From a checkpoint of a small image classifier.
Model: 12.9M parameters, arch preact_resnet, activation leaky_relu.
Training: adamw at rate 0.0016, 27100 steps, batches of 128.
Data: 197500 training examples, 17.6 epochs.
Rows from block 4 of a small image classifier, named by matrix and row number. Rows with one number belong to one channel. Each number is 200 + 30 x the weight over its row's rms, rounded and kept within 0 to 999. All counts start at 0.
After each channel's rows are labels from the 100 images, of 14976, where the channel reaches its highest value: "top examples" is what is common among them; "colour at peak" is the nearest of a few named colours to the mean colour under the peak. Only what is clearly more common there than usual is listed. The data: single printed letters, digits and signs in grey, bent and noisy.
# convs0: first 3x3 conv (model.blocks.4.convs.0.weight, 192x192x3x3, each kernel summed), inputs 0-191
# convs1: second 3x3 conv (model.blocks.4.convs.1.weight, 192x192x3x3, transposed, each kernel summed), outputs 0-191

convs0.68,205,283,210,223,200,181,164,212,204,200,197,192,209,171,183,221,181,198,169,149,212,157,132,260,234,207,165,163,183,180,221,185,175,292,226,196,152,236,166,162,199,154,194,117,189,210,188,199,243,233,244,140,185,163,220,198,177,150,147,178,168,222,206,163,264,176,235,194,212,124,207,216,217,155,169,224,152,151,209,217,178,226,182,192,191,172,210,188,173,228,222,166,246,168,251,175,196,200,177,211,113,181,160,180,209,176,195,177,178,175,242,222,213,156,176,132,186,158,185,207,182,205,193,181,187,198,217,178,165,171,211,229,205,219,232,192,210,236,232,185,193,205,213,212,166,203,184,193,205,217,212,162,182,208,195,188,240,194,209,210,191,238,197,178,182,213,157,215,203,264,267,202,190,203,215,207,224,205,213,189,186,167,201,193,245,154,241,223,217,182,231,178
convs1.68,185,169,234,227,212,154,204,207,203,181,204,183,173,183,288,219,246,221,221,210,200,193,192,184,228,208,200,208,156,175,217,173,200,177,203,183,181,162,189,212,180,176,243,200,237,184,204,202,207,169,169,157,214,190,174,194,181,178,195,202,217,167,163,232,245,168,215,197,141,263,211,205,212,228,191,175,220,147,177,183,194,241,193,164,176,238,200,191,244,186,244,191,128,269,196,176,230,214,215,127,153,238,257,234,170,214,174,166,175,156,178,156,185,191,166,205,206,212,194,145,141,178,141,204,232,191,198,174,289,231,217,190,191,210,179,237,191,133,203,171,218,200,185,200,210,200,179,149,195,156,197,222,206,275,187,223,186,179,181,216,182,198,168,139,158,153,219,190,225,156,229,203,176,152,196,234,149,196,199,171,176,147,208,187,181,158,224,179,175,176,174,212
top examples: capital
colour at peak: grey

convs0.184,219,192,238,172,225,137,230,174,202,175,156,188,185,223,169,162,203,132,217,143,189,260,156,227,181,177,172,174,206,214,236,185,224,215,262,161,183,117,218,160,221,185,179,200,214,213,227,204,197,221,219,177,225,145,217,267,218,119,220,149,180,168,199,207,232,183,260,199,220,136,176,188,195,218,182,217,167,242,175,247,236,166,215,189,185,165,214,154,148,192,178,196,216,223,245,203,239,229,133,153,190,168,202,207,204,171,184,184,185,189,205,207,211,227,261,130,232,202,158,239,213,194,191,194,222,190,147,204,194,209,207,221,160,206,204,213,228,186,200,206,223,208,188,189,202,208,163,210,222,233,223,243,230,262,216,199,220,180,237,209,223,239,268,151,179,208,236,152,188,185,182,229,217,244,199,182,191,191,179,246,175,199,190,201,167,224,207,167,216,203,179,174
convs1.184,215,201,194,217,179,212,209,231,163,186,180,237,236,240,230,136,168,204,183,197,257,159,235,161,165,184,189,209,182,201,221,224,200,188,186,222,158,272,231,174,269,254,205,193,171,200,170,197,166,175,243,206,256,176,220,161,257,215,144,197,240,179,181,173,218,204,178,226,210,241,189,184,235,226,231,236,218,214,210,176,220,184,188,209,254,248,202,213,198,228,203,194,204,195,227,192,220,153,290,216,197,180,201,179,175,181,168,238,168,136,186,204,209,203,153,250,170,229,245,191,182,147,238,203,205,205,148,158,217,208,203,183,269,214,191,243,203,231,148,224,186,218,200,182,227,172,147,189,232,207,205,189,187,183,190,175,139,175,184,192,155,159,152,212,208,188,256,214,173,226,194,192,160,191,233,215,219,175,182,224,266,178,199,217,140,217,212,199,162,209,155,226
top examples: capital
colour at peak: grey

convs0.162,174,208,168,191,182,209,227,226,233,206,268,177,251,190,173,203,176,229,172,206,176,156,207,201,225,241,209,223,193,177,132,212,158,232,171,197,197,212,214,201,204,182,197,166,173,216,199,233,225,186,187,183,290,175,226,176,179,200,211,186,147,262,227,176,206,184,224,174,183,146,212,143,152,190,183,267,243,185,268,211,197,197,167,238,185,156,269,209,205,261,183,185,236,217,209,222,166,195,179,224,203,218,186,183,154,173,248,212,183,271,180,202,204,152,206,193,203,220,99,202,254,211,219,212,151,255,227,171,185,227,267,151,167,203,231,184,240,212,215,208,263,200,225,231,203,210,237,223,209,167,174,211,194,204,181,186,182,217,210,186,182,162,181,244,232,237,250,209,204,233,151,208,245,197,217,192,216,210,208,228,202,207,205,184,196,238,224,207,206,181,172,224
convs1.162,194,168,157,178,173,211,193,202,201,170,215,176,208,115,181,183,187,173,204,195,173,190,227,173,230,165,193,247,191,195,189,243,205,242,170,221,117,200,171,204,184,196,166,190,222,168,161,180,203,225,191,173,223,195,175,192,153,168,208,170,241,194,161,223,200,246,214,184,162,183,217,207,215,198,202,155,201,202,173,233,223,173,160,182,200,287,221,153,202,192,256,210,212,189,182,154,161,202,168,169,146,229,223,187,176,217,199,166,176,198,209,189,239,166,186,185,234,111,164,238,206,167,177,165,165,149,185,256,186,166,164,233,210,213,192,175,206,187,145,139,197,183,189,159,186,195,175,181,130,207,186,209,187,192,182,195,158,183,152,174,217,215,186,211,143,171,183,127,232,145,244,190,120,166,227,160,199,199,164,175,191,197,186,193,198,210,242,176,168,219,214,205
top examples: bold
colour at peak: grey

convs0.127,155,198,228,244,236,182,190,192,206,217,175,195,194,179,207,213,229,186,211,210,208,215,174,204,263,180,163,182,214,190,217,184,165,182,147,188,216,229,200,227,215,197,256,212,199,237,187,217,170,252,186,238,259,188,244,163,276,218,190,218,208,196,173,194,211,169,194,250,217,193,216,179,209,227,148,279,247,226,168,217,200,196,225,178,195,221,285,243,205,226,231,219,225,203,227,176,205,227,224,158,179,200,201,224,209,254,210,185,132,266,184,203,189,201,202,189,221,246,181,194,229,196,175,177,203,224,237,216,215,274,186,207,225,257,222,268,191,184,190,198,219,195,224,261,208,209,249,219,177,144,192,202,223,151,157,187,151,215,190,237,152,233,184,254,200,244,199,229,186,190,151,258,227,187,209,249,198,198,172,190,214,205,152,198,174,231,148,255,210,201,221,172
convs1.127,191,197,180,201,200,206,179,219,197,174,195,167,194,188,150,173,177,158,206,145,193,155,243,176,209,203,193,249,197,176,199,202,194,224,193,182,172,188,180,190,197,201,171,175,154,120,168,177,203,216,191,229,189,174,189,230,148,182,244,164,262,193,207,245,213,181,189,203,196,160,166,154,222,167,202,142,171,326,192,211,179,196,191,186,168,223,209,161,200,206,295,176,208,177,175,232,193,162,155,176,166,167,162,167,175,178,177,171,187,136,179,172,220,169,229,178,178,153,203,206,159,185,172,162,170,221,172,179,198,206,138,201,200,179,200,168,177,216,181,187,201,215,152,150,131,222,167,217,156,192,173,158,167,164,197,196,232,121,206,205,200,184,183,183,180,181,161,205,244,251,247,182,179,191,210,206,179,143,181,165,214,195,177,196,225,196,202,190,164,216,188,211
top examples: the character *
colour at peak: grey

convs0.30,205,231,232,155,202,199,156,215,165,231,156,212,169,207,147,180,200,196,168,177,192,191,156,193,178,202,177,151,198,191,141,200,208,243,157,163,213,234,159,156,176,202,136,192,142,210,193,185,181,216,215,166,185,223,208,195,160,218,233,181,130,203,179,162,194,205,191,196,199,195,200,217,194,185,229,196,222,194,241,234,220,140,167,203,188,148,162,239,135,198,130,175,236,169,210,203,204,202,159,175,163,186,137,165,170,211,261,190,198,169,163,218,175,172,231,181,238,174,149,211,196,164,210,251,168,219,199,151,161,170,173,203,202,195,173,210,210,211,205,249,167,225,178,204,206,167,220,215,181,233,220,143,173,211,182,195,230,169,202,160,179,190,209,143,200,190,194,181,180,243,228,237,198,247,159,172,189,226,161,202,175,175,187,155,155,200,216,162,168,155,103,181
convs1.30,186,204,203,190,159,241,185,236,207,208,189,220,191,201,198,231,191,244,242,209,213,184,241,240,255,230,223,180,199,200,180,158,241,220,176,215,171,197,178,202,176,255,231,201,224,215,192,183,177,211,241,190,202,214,232,206,194,225,189,204,165,254,218,181,276,148,263,208,209,262,217,252,166,237,223,215,212,222,171,166,194,237,179,226,146,189,155,222,224,223,173,235,189,264,222,217,230,200,249,237,157,224,256,234,220,225,160,295,190,198,233,192,220,149,213,198,183,217,239,193,257,187,242,177,178,207,176,174,207,213,194,200,232,174,216,158,225,238,189,208,222,191,214,232,195,162,152,209,224,147,218,229,153,175,188,262,188,236,207,221,182,238,169,210,252,188,197,261,241,202,176,241,179,187,214,192,217,209,255,192,227,254,210,196,246,199,246,197,159,223,218,200
top examples: capital; the character N
colour at peak: grey

convs0.93,237,152,210,172,209,273,242,220,178,172,144,210,190,240,196,204,205,165,171,222,142,236,222,212,178,207,192,166,242,173,143,190,219,197,143,195,233,172,167,228,166,196,200,261,157,197,184,214,175,248,144,231,206,256,218,178,212,232,206,170,220,212,205,204,199,176,179,203,257,245,232,211,169,209,216,219,220,185,148,174,166,181,229,271,240,185,211,210,193,181,227,176,177,219,187,188,185,166,245,191,178,187,216,194,191,192,133,172,200,233,223,153,199,234,204,234,203,266,156,212,276,188,230,202,193,173,188,201,210,187,206,202,197,214,209,131,188,206,160,178,224,202,154,161,203,178,181,199,187,201,156,183,195,234,204,154,196,194,225,171,175,133,138,222,226,240,208,223,221,196,158,183,235,214,179,263,199,204,192,189,240,231,215,174,187,259,154,159,187,246,217,226
convs1.93,166,190,158,163,211,149,183,188,170,184,157,175,166,198,252,171,215,220,213,216,178,148,166,170,224,197,180,281,156,200,189,217,230,209,187,189,185,163,139,243,182,169,232,164,198,157,206,238,166,207,220,179,179,156,144,228,183,111,179,205,194,187,166,190,215,204,236,169,154,176,165,187,194,219,168,197,212,232,147,215,208,232,175,187,186,155,231,194,190,219,185,174,200,200,180,216,171,254,183,190,196,258,201,213,212,209,170,188,195,186,171,208,167,186,164,150,232,147,145,172,125,213,159,182,209,157,193,198,203,197,256,190,191,226,209,187,184,119,218,180,170,219,232,180,220,212,171,212,162,198,204,181,179,226,208,231,191,158,204,188,184,251,235,151,210,199,182,188,228,240,285,161,218,171,169,208,187,181,222,206,156,197,245,214,200,169,191,161,202,145,181,162
top examples: serif
colour at peak: grey

convs0.180,235,232,160,182,219,243,241,202,206,224,197,203,137,162,215,261,230,195,196,157,198,206,184,189,201,250,203,219,194,221,210,226,209,231,215,210,151,198,166,169,211,137,214,180,184,237,224,231,228,303,210,192,235,229,160,222,159,176,185,218,252,200,254,199,207,184,235,214,156,213,161,150,185,159,220,176,226,247,200,215,228,204,205,180,220,214,280,168,189,197,227,185,175,197,202,218,206,210,218,176,147,171,219,167,266,154,189,219,223,248,227,170,188,193,241,177,130,213,164,175,214,195,179,160,223,178,220,165,157,170,205,219,175,171,209,206,232,231,202,190,183,240,187,183,216,171,200,215,232,263,198,207,213,225,194,254,207,205,234,193,223,159,207,179,182,245,221,196,200,252,169,196,267,195,204,272,181,144,252,210,214,242,208,206,219,219,180,186,201,172,236,235
convs1.180,196,188,162,197,186,233,210,194,151,165,154,125,166,195,203,150,159,221,217,195,180,182,218,184,236,194,189,231,152,200,221,173,190,252,182,187,196,237,172,189,203,174,172,186,198,210,173,178,147,175,162,169,161,190,186,226,155,165,200,190,197,201,178,205,191,240,161,189,144,215,151,214,241,202,205,142,190,216,232,208,205,281,186,188,189,233,162,194,217,203,283,177,190,221,142,194,216,216,189,167,151,228,210,200,209,241,178,182,157,141,181,189,147,209,209,199,209,208,181,154,109,224,171,152,180,222,194,174,228,202,138,187,150,170,217,224,169,189,186,155,213,157,180,145,205,200,203,173,212,208,168,192,177,170,212,172,173,144,204,228,158,148,183,186,172,169,196,211,190,182,242,207,141,160,165,203,165,177,225,172,158,179,154,162,195,153,199,177,209,197,213,177
top examples: the character *
colour at peak: grey

convs0.103,201,265,218,219,194,124,174,190,214,231,247,245,165,221,189,249,120,203,178,183,178,214,188,223,188,212,199,187,228,210,172,186,175,250,184,141,180,223,141,182,225,138,187,159,186,197,152,201,213,180,251,135,181,184,177,199,176,191,166,190,197,207,209,196,211,168,228,180,176,160,229,213,208,169,195,148,182,177,93,208,176,179,210,156,223,146,170,191,175,183,190,202,223,185,226,140,193,196,186,221,130,180,145,173,209,246,192,187,174,175,172,218,233,146,232,134,161,189,169,225,169,208,187,166,160,219,205,214,155,167,166,226,163,200,209,248,194,244,175,198,210,182,230,195,203,189,198,196,228,226,174,169,213,216,200,177,196,258,222,228,158,185,187,220,203,179,211,210,182,230,263,209,187,233,209,186,222,269,191,160,200,183,197,229,191,165,218,177,214,181,177,206
convs1.103,188,173,229,198,183,171,170,244,220,215,265,223,122,149,241,206,178,216,228,161,218,269,169,181,244,203,137,223,151,191,190,138,195,137,168,189,187,176,170,188,197,146,244,197,253,191,186,237,162,211,211,160,198,189,188,203,161,186,217,194,173,176,158,238,238,187,197,210,173,247,209,167,190,225,192,173,219,197,122,194,182,185,194,222,175,261,170,186,240,213,228,207,180,212,225,176,251,221,241,157,169,241,239,234,222,173,164,161,204,185,178,174,172,182,207,167,225,192,168,172,152,188,176,210,251,188,193,190,279,190,190,180,215,202,176,218,187,186,169,185,230,223,179,225,216,197,189,201,169,163,181,222,188,177,162,196,175,154,231,200,175,185,223,162,161,178,214,203,235,170,197,248,198,202,244,207,174,195,200,255,180,153,211,183,198,154,253,210,200,170,141,229
top examples: capital
colour at peak: grey

convs0.78,193,214,235,197,174,164,195,196,154,169,164,209,193,180,172,189,204,208,218,172,223,192,124,243,187,227,192,190,206,185,208,191,201,207,254,159,138,155,193,165,202,222,185,145,193,205,221,150,226,216,233,193,196,155,202,244,197,121,177,209,199,194,174,218,223,195,214,197,212,140,194,212,213,192,199,240,97,232,172,213,188,182,230,177,114,165,153,159,139,200,177,159,202,198,182,223,180,241,148,196,166,156,164,218,216,207,250,196,201,183,169,231,214,167,221,140,257,143,200,168,185,188,165,242,210,204,210,205,191,207,202,237,152,193,146,195,250,198,240,203,169,223,206,188,188,236,157,219,202,258,213,222,220,244,207,147,255,216,209,209,204,189,281,185,237,202,195,200,214,221,198,203,222,249,200,209,205,203,182,210,202,188,193,195,188,153,152,175,236,188,174,195
convs1.78,210,208,217,202,204,215,188,207,215,168,205,191,233,228,195,196,179,233,239,181,202,205,227,189,208,176,241,184,159,180,239,164,225,173,198,224,166,257,192,226,250,196,227,227,245,208,185,163,224,118,221,231,180,173,173,177,167,216,208,174,167,192,227,188,252,143,216,178,137,229,217,207,218,223,181,146,237,214,161,184,172,193,240,243,183,171,134,258,292,221,191,206,222,237,246,182,230,145,249,192,253,150,212,258,190,204,194,251,204,222,208,201,176,202,211,189,130,262,181,245,213,174,158,178,205,240,159,139,216,236,161,164,250,213,231,201,203,218,161,190,231,168,182,240,215,249,194,219,213,217,237,190,218,192,171,225,197,192,200,219,221,212,198,210,198,201,233,254,197,177,188,233,150,151,192,176,168,225,230,179,191,202,185,224,196,197,188,225,169,170,169,208
top examples: capital; serif
colour at peak: grey

convs0.167,213,207,206,192,198,88,170,246,180,179,170,178,206,220,152,176,214,165,141,156,204,196,141,291,205,206,228,191,173,208,239,204,191,244,258,188,186,187,210,126,209,221,209,149,160,181,230,177,219,159,224,194,166,208,176,239,191,198,192,194,171,266,171,177,185,190,169,199,180,169,182,209,219,161,183,219,121,228,182,235,207,163,195,159,177,135,187,266,177,236,161,204,216,169,161,230,216,219,149,182,190,164,174,147,198,255,248,214,209,190,203,233,185,192,202,160,249,186,212,191,197,184,219,232,200,205,233,198,148,202,190,241,223,182,218,202,202,244,238,213,197,207,212,200,225,221,149,229,203,252,195,210,209,235,235,228,246,205,205,196,193,242,230,192,244,173,213,152,189,228,214,172,194,242,190,167,219,222,197,226,224,190,194,198,191,188,205,150,211,177,203,157
convs1.167,216,237,228,222,202,191,195,233,235,217,241,231,202,197,198,229,182,202,238,148,189,204,230,200,239,214,177,188,218,221,230,194,209,171,177,199,167,223,171,204,204,218,213,154,200,209,200,92,174,140,232,207,147,166,167,159,179,192,217,165,232,222,225,149,236,180,275,156,183,222,168,131,195,204,218,234,173,163,173,198,232,198,201,170,205,192,146,251,225,158,169,216,229,227,245,181,244,184,201,195,225,237,194,225,207,221,177,180,222,206,215,226,208,153,236,174,147,210,186,220,214,224,218,227,151,210,174,186,257,171,153,127,241,213,168,241,199,206,187,168,213,159,224,229,141,216,185,239,184,185,205,198,200,144,161,193,205,227,228,204,219,165,184,204,226,194,129,222,199,221,223,217,162,219,160,192,217,207,276,208,185,243,209,213,217,170,188,217,204,138,230,226
top examples: capital
colour at peak: grey

convs0.98,198,169,198,202,176,278,236,170,258,215,191,206,189,201,193,234,185,182,178,188,170,141,157,243,163,130,164,138,210,172,162,147,169,164,166,202,256,186,192,193,200,224,245,233,200,257,210,182,199,187,245,154,256,230,230,170,206,194,206,242,179,191,216,185,207,210,198,227,182,188,249,203,179,207,177,237,183,172,251,196,177,160,181,178,182,138,188,182,195,237,140,192,187,195,226,144,188,196,210,217,204,164,152,218,199,188,204,195,160,153,203,217,121,228,215,207,188,183,213,215,240,213,214,192,198,185,178,198,201,147,187,183,181,233,165,168,185,197,192,252,181,163,190,187,177,139,223,230,196,181,242,221,160,141,196,154,203,211,174,181,207,187,176,170,218,136,195,157,187,135,148,216,226,263,203,179,199,177,224,214,162,229,190,167,195,191,228,199,189,148,163,198
convs1.98,174,216,190,170,212,185,217,204,234,208,226,202,206,202,185,225,213,199,182,230,154,221,193,154,126,212,196,219,226,170,196,188,191,214,196,219,179,212,168,184,187,233,241,181,176,223,198,208,233,70,198,218,164,192,233,199,133,217,196,262,247,211,209,130,166,249,226,210,209,220,204,200,206,240,233,245,236,241,167,160,189,206,176,214,242,239,181,198,199,201,200,226,226,235,205,199,157,257,166,222,231,231,210,205,213,143,195,171,194,248,208,224,206,177,176,172,184,208,219,194,282,231,251,199,228,206,241,187,115,216,250,178,247,192,197,221,201,205,208,216,203,206,229,214,163,194,180,205,208,180,182,176,164,146,175,173,236,237,214,167,188,201,210,188,224,234,161,186,236,244,227,195,107,196,191,172,208,180,210,163,214,168,226,200,192,237,167,232,216,235,241,220
top examples: the character w
colour at peak: grey

convs0.183,190,216,164,243,160,211,173,230,180,178,220,132,209,209,138,220,175,217,122,233,178,190,166,209,152,225,164,159,198,215,210,158,165,246,175,163,194,223,193,201,224,206,198,170,172,229,165,249,205,213,265,162,172,209,176,182,211,217,148,194,159,169,213,171,164,199,199,173,197,179,201,139,146,218,184,209,201,210,173,163,160,224,200,192,198,172,169,212,186,199,146,172,214,217,190,174,175,170,201,206,121,205,141,156,174,203,228,156,177,163,218,188,165,157,187,182,184,203,179,191,270,157,207,203,148,215,185,199,170,150,164,152,240,183,222,194,194,191,232,193,205,183,232,212,175,167,156,153,211,181,190,186,177,199,194,141,218,216,177,216,219,176,174,202,218,186,143,169,194,178,199,205,164,267,193,201,143,186,207,167,159,164,147,160,176,171,166,202,214,205,132,193
convs1.183,161,176,207,183,219,155,186,175,180,255,201,234,205,225,242,183,231,212,223,188,199,194,172,202,186,156,209,221,242,193,219,216,189,145,241,240,190,187,182,235,175,196,232,184,214,182,219,177,198,187,121,195,213,184,189,218,198,213,162,180,148,240,205,174,222,161,176,114,175,245,185,224,233,182,187,178,192,174,193,185,279,219,171,219,205,192,190,254,209,149,256,182,178,218,198,168,236,167,197,192,170,209,216,184,188,140,210,211,209,162,180,167,159,218,199,193,211,217,196,167,135,156,167,195,228,172,224,183,268,196,197,152,147,250,176,251,201,179,208,175,170,155,224,208,197,226,207,214,229,244,268,286,182,241,155,218,156,176,220,214,215,185,201,191,197,182,188,224,229,210,175,131,256,208,146,188,200,209,162,203,217,187,247,223,220,182,205,199,175,168,191,244
top examples: bold
colour at peak: grey

convs0.89,236,232,228,246,246,191,195,209,245,201,243,267,234,155,209,176,222,174,215,181,195,165,189,219,208,170,209,184,181,202,227,165,249,207,247,240,182,158,184,197,246,209,238,220,228,225,264,222,165,208,198,213,214,198,230,234,205,206,206,164,205,200,167,212,200,162,175,167,203,184,261,200,258,192,261,220,230,177,137,261,250,237,220,210,189,215,224,205,241,266,255,233,215,204,210,237,242,204,214,212,158,227,205,182,201,198,230,181,231,245,235,164,210,229,185,228,192,191,194,218,272,254,179,234,220,174,220,190,263,217,207,193,214,218,247,211,214,218,228,168,233,245,203,164,207,240,237,202,189,266,183,227,201,212,206,180,245,197,202,212,199,205,195,155,191,227,242,239,186,214,171,223,259,202,152,210,213,221,232,185,248,191,260,216,217,245,246,222,229,222,214,229
convs1.89,204,183,192,209,203,167,191,220,193,143,195,155,181,174,210,185,203,181,187,171,180,196,209,211,154,170,171,232,172,154,196,214,183,180,148,245,175,233,196,207,127,201,160,162,173,164,169,132,191,181,167,183,166,151,175,204,209,172,200,153,208,202,149,274,207,200,169,195,218,169,159,213,199,190,214,184,207,223,148,194,168,200,183,144,213,218,156,172,214,192,293,173,176,175,175,178,223,172,168,131,166,191,178,223,182,209,185,182,177,139,175,184,170,177,208,168,220,184,227,154,146,187,152,196,170,171,211,190,175,181,139,196,206,182,188,177,209,195,164,159,167,198,156,168,162,187,169,173,161,165,193,175,210,242,176,176,208,182,226,184,195,182,186,190,127,125,193,162,187,136,226,203,195,175,196,212,171,197,145,162,176,185,151,203,196,183,231,207,180,154,182,164
top examples: the character *
colour at peak: grey

convs0.18,207,189,234,218,186,165,138,189,169,144,204,181,167,257,109,193,224,207,189,196,195,180,244,232,185,182,226,185,192,230,192,247,179,255,224,220,207,157,217,163,196,218,173,189,200,214,244,178,192,215,208,167,172,182,182,170,125,211,183,156,194,189,168,207,198,230,184,99,192,232,248,213,155,196,163,203,177,199,120,210,167,191,184,168,206,183,196,240,192,197,160,180,221,180,170,115,217,201,190,150,195,205,249,242,175,228,212,204,185,172,237,151,198,201,241,180,217,220,202,178,224,203,180,266,194,202,174,228,225,207,174,173,186,204,201,174,230,127,215,199,209,164,193,182,183,200,189,153,241,184,162,193,212,216,198,167,237,218,157,225,186,212,217,240,185,180,169,195,187,177,173,187,191,215,202,186,175,216,156,202,171,209,167,144,165,161,103,169,176,176,203,206
convs1.18,213,225,142,206,164,181,172,177,204,238,176,199,233,202,230,226,194,153,179,194,174,197,213,151,202,146,207,178,252,163,216,207,170,227,212,220,218,240,216,243,215,227,198,196,178,219,246,225,228,168,201,224,240,167,213,225,239,189,263,198,203,214,220,150,230,215,209,234,249,161,183,209,189,210,146,177,213,229,199,164,222,171,203,208,162,170,157,208,185,158,272,164,202,183,217,224,191,199,255,196,214,201,185,186,207,217,231,241,206,177,220,206,235,164,170,212,127,210,209,195,181,137,199,200,212,199,141,207,190,227,185,175,197,193,240,227,234,147,177,142,189,260,208,196,215,227,209,210,179,203,226,190,203,220,179,238,186,178,185,203,259,165,176,208,185,269,231,229,211,220,124,190,214,164,217,235,197,209,136,165,232,245,237,167,191,218,168,254,213,220,101,203
top examples: bold
colour at peak: grey

convs0.12,219,199,247,187,226,204,166,141,198,196,169,212,205,182,258,170,213,211,243,226,171,137,141,185,177,218,182,209,176,200,184,147,199,221,146,245,185,190,186,243,229,245,191,202,165,231,190,198,142,204,200,196,214,193,200,205,172,227,181,207,169,220,229,198,196,189,174,107,185,194,198,223,248,186,178,212,202,154,133,206,194,179,198,179,151,163,228,272,167,181,208,159,196,248,215,191,238,141,193,173,201,177,190,234,184,209,228,149,185,213,203,131,152,187,177,234,190,216,211,148,241,209,149,259,212,204,166,178,227,269,155,198,195,199,174,245,215,198,221,204,252,214,182,182,235,201,245,217,184,197,241,210,206,167,201,180,190,153,181,263,215,199,161,257,175,197,188,190,208,143,181,232,227,205,162,241,181,193,166,180,195,220,166,202,169,209,170,221,166,228,189,158
convs1.12,187,196,202,168,187,172,216,208,228,234,174,227,217,170,167,211,243,181,168,119,265,184,245,151,137,195,225,174,190,198,176,274,240,234,207,178,245,221,196,266,194,206,152,177,177,176,170,216,237,161,181,177,179,144,198,219,206,206,216,195,275,167,210,194,188,189,179,195,225,228,156,151,242,198,175,228,240,243,183,223,191,227,217,154,195,286,174,136,197,210,224,207,202,150,165,199,196,236,181,207,206,241,145,180,218,236,200,183,192,263,167,217,267,172,175,147,191,187,150,206,195,229,197,185,198,190,179,191,184,216,177,218,229,194,194,249,215,166,194,186,208,185,194,177,184,196,211,175,213,257,170,157,163,196,163,157,220,186,225,170,224,185,217,226,186,238,198,142,225,207,187,196,173,160,217,191,187,250,172,224,223,180,160,197,175,190,182,221,173,211,163,164
top examples: capital
colour at peak: grey

convs0.96,185,187,258,200,195,161,203,220,159,194,224,247,222,288,152,141,193,193,181,165,197,184,142,248,232,213,164,170,237,203,223,183,224,226,225,190,207,169,213,186,206,236,241,208,211,224,210,174,192,253,235,234,191,151,190,238,182,222,212,170,191,181,140,256,183,197,166,156,212,199,210,181,210,197,235,250,185,205,143,178,179,135,187,226,167,173,160,222,233,209,210,180,168,261,201,184,235,204,180,158,173,193,205,179,125,192,232,185,185,211,191,182,194,190,201,208,179,204,131,151,260,200,222,197,240,211,210,160,193,210,214,185,180,201,205,183,149,232,182,208,220,180,151,181,208,117,242,210,190,202,172,201,147,226,188,191,217,188,242,187,161,148,208,196,217,228,176,207,179,148,187,211,248,209,185,234,181,246,178,164,187,168,204,158,189,231,143,165,170,231,233,212
convs1.96,231,170,177,196,170,171,141,186,235,189,176,194,198,207,244,188,211,223,151,231,232,198,154,195,193,175,187,186,120,235,139,174,203,198,158,202,206,224,216,199,173,237,169,165,188,202,167,249,206,134,187,193,236,140,156,159,229,133,215,236,204,216,197,162,182,245,175,216,150,212,215,190,119,232,181,159,208,156,221,188,172,195,199,201,161,225,227,210,197,251,170,192,187,157,211,205,240,221,233,228,192,200,158,166,231,182,185,288,193,240,223,185,225,199,172,209,258,209,248,205,182,170,179,201,176,165,177,228,214,174,225,192,248,200,173,190,225,181,144,207,146,217,218,224,178,181,179,152,173,205,182,200,161,212,174,182,159,210,159,169,201,231,182,173,212,175,249,136,186,181,194,184,193,215,214,232,263,169,196,233,211,180,166,237,168,172,190,213,229,203,209,229
top examples: serif
colour at peak: grey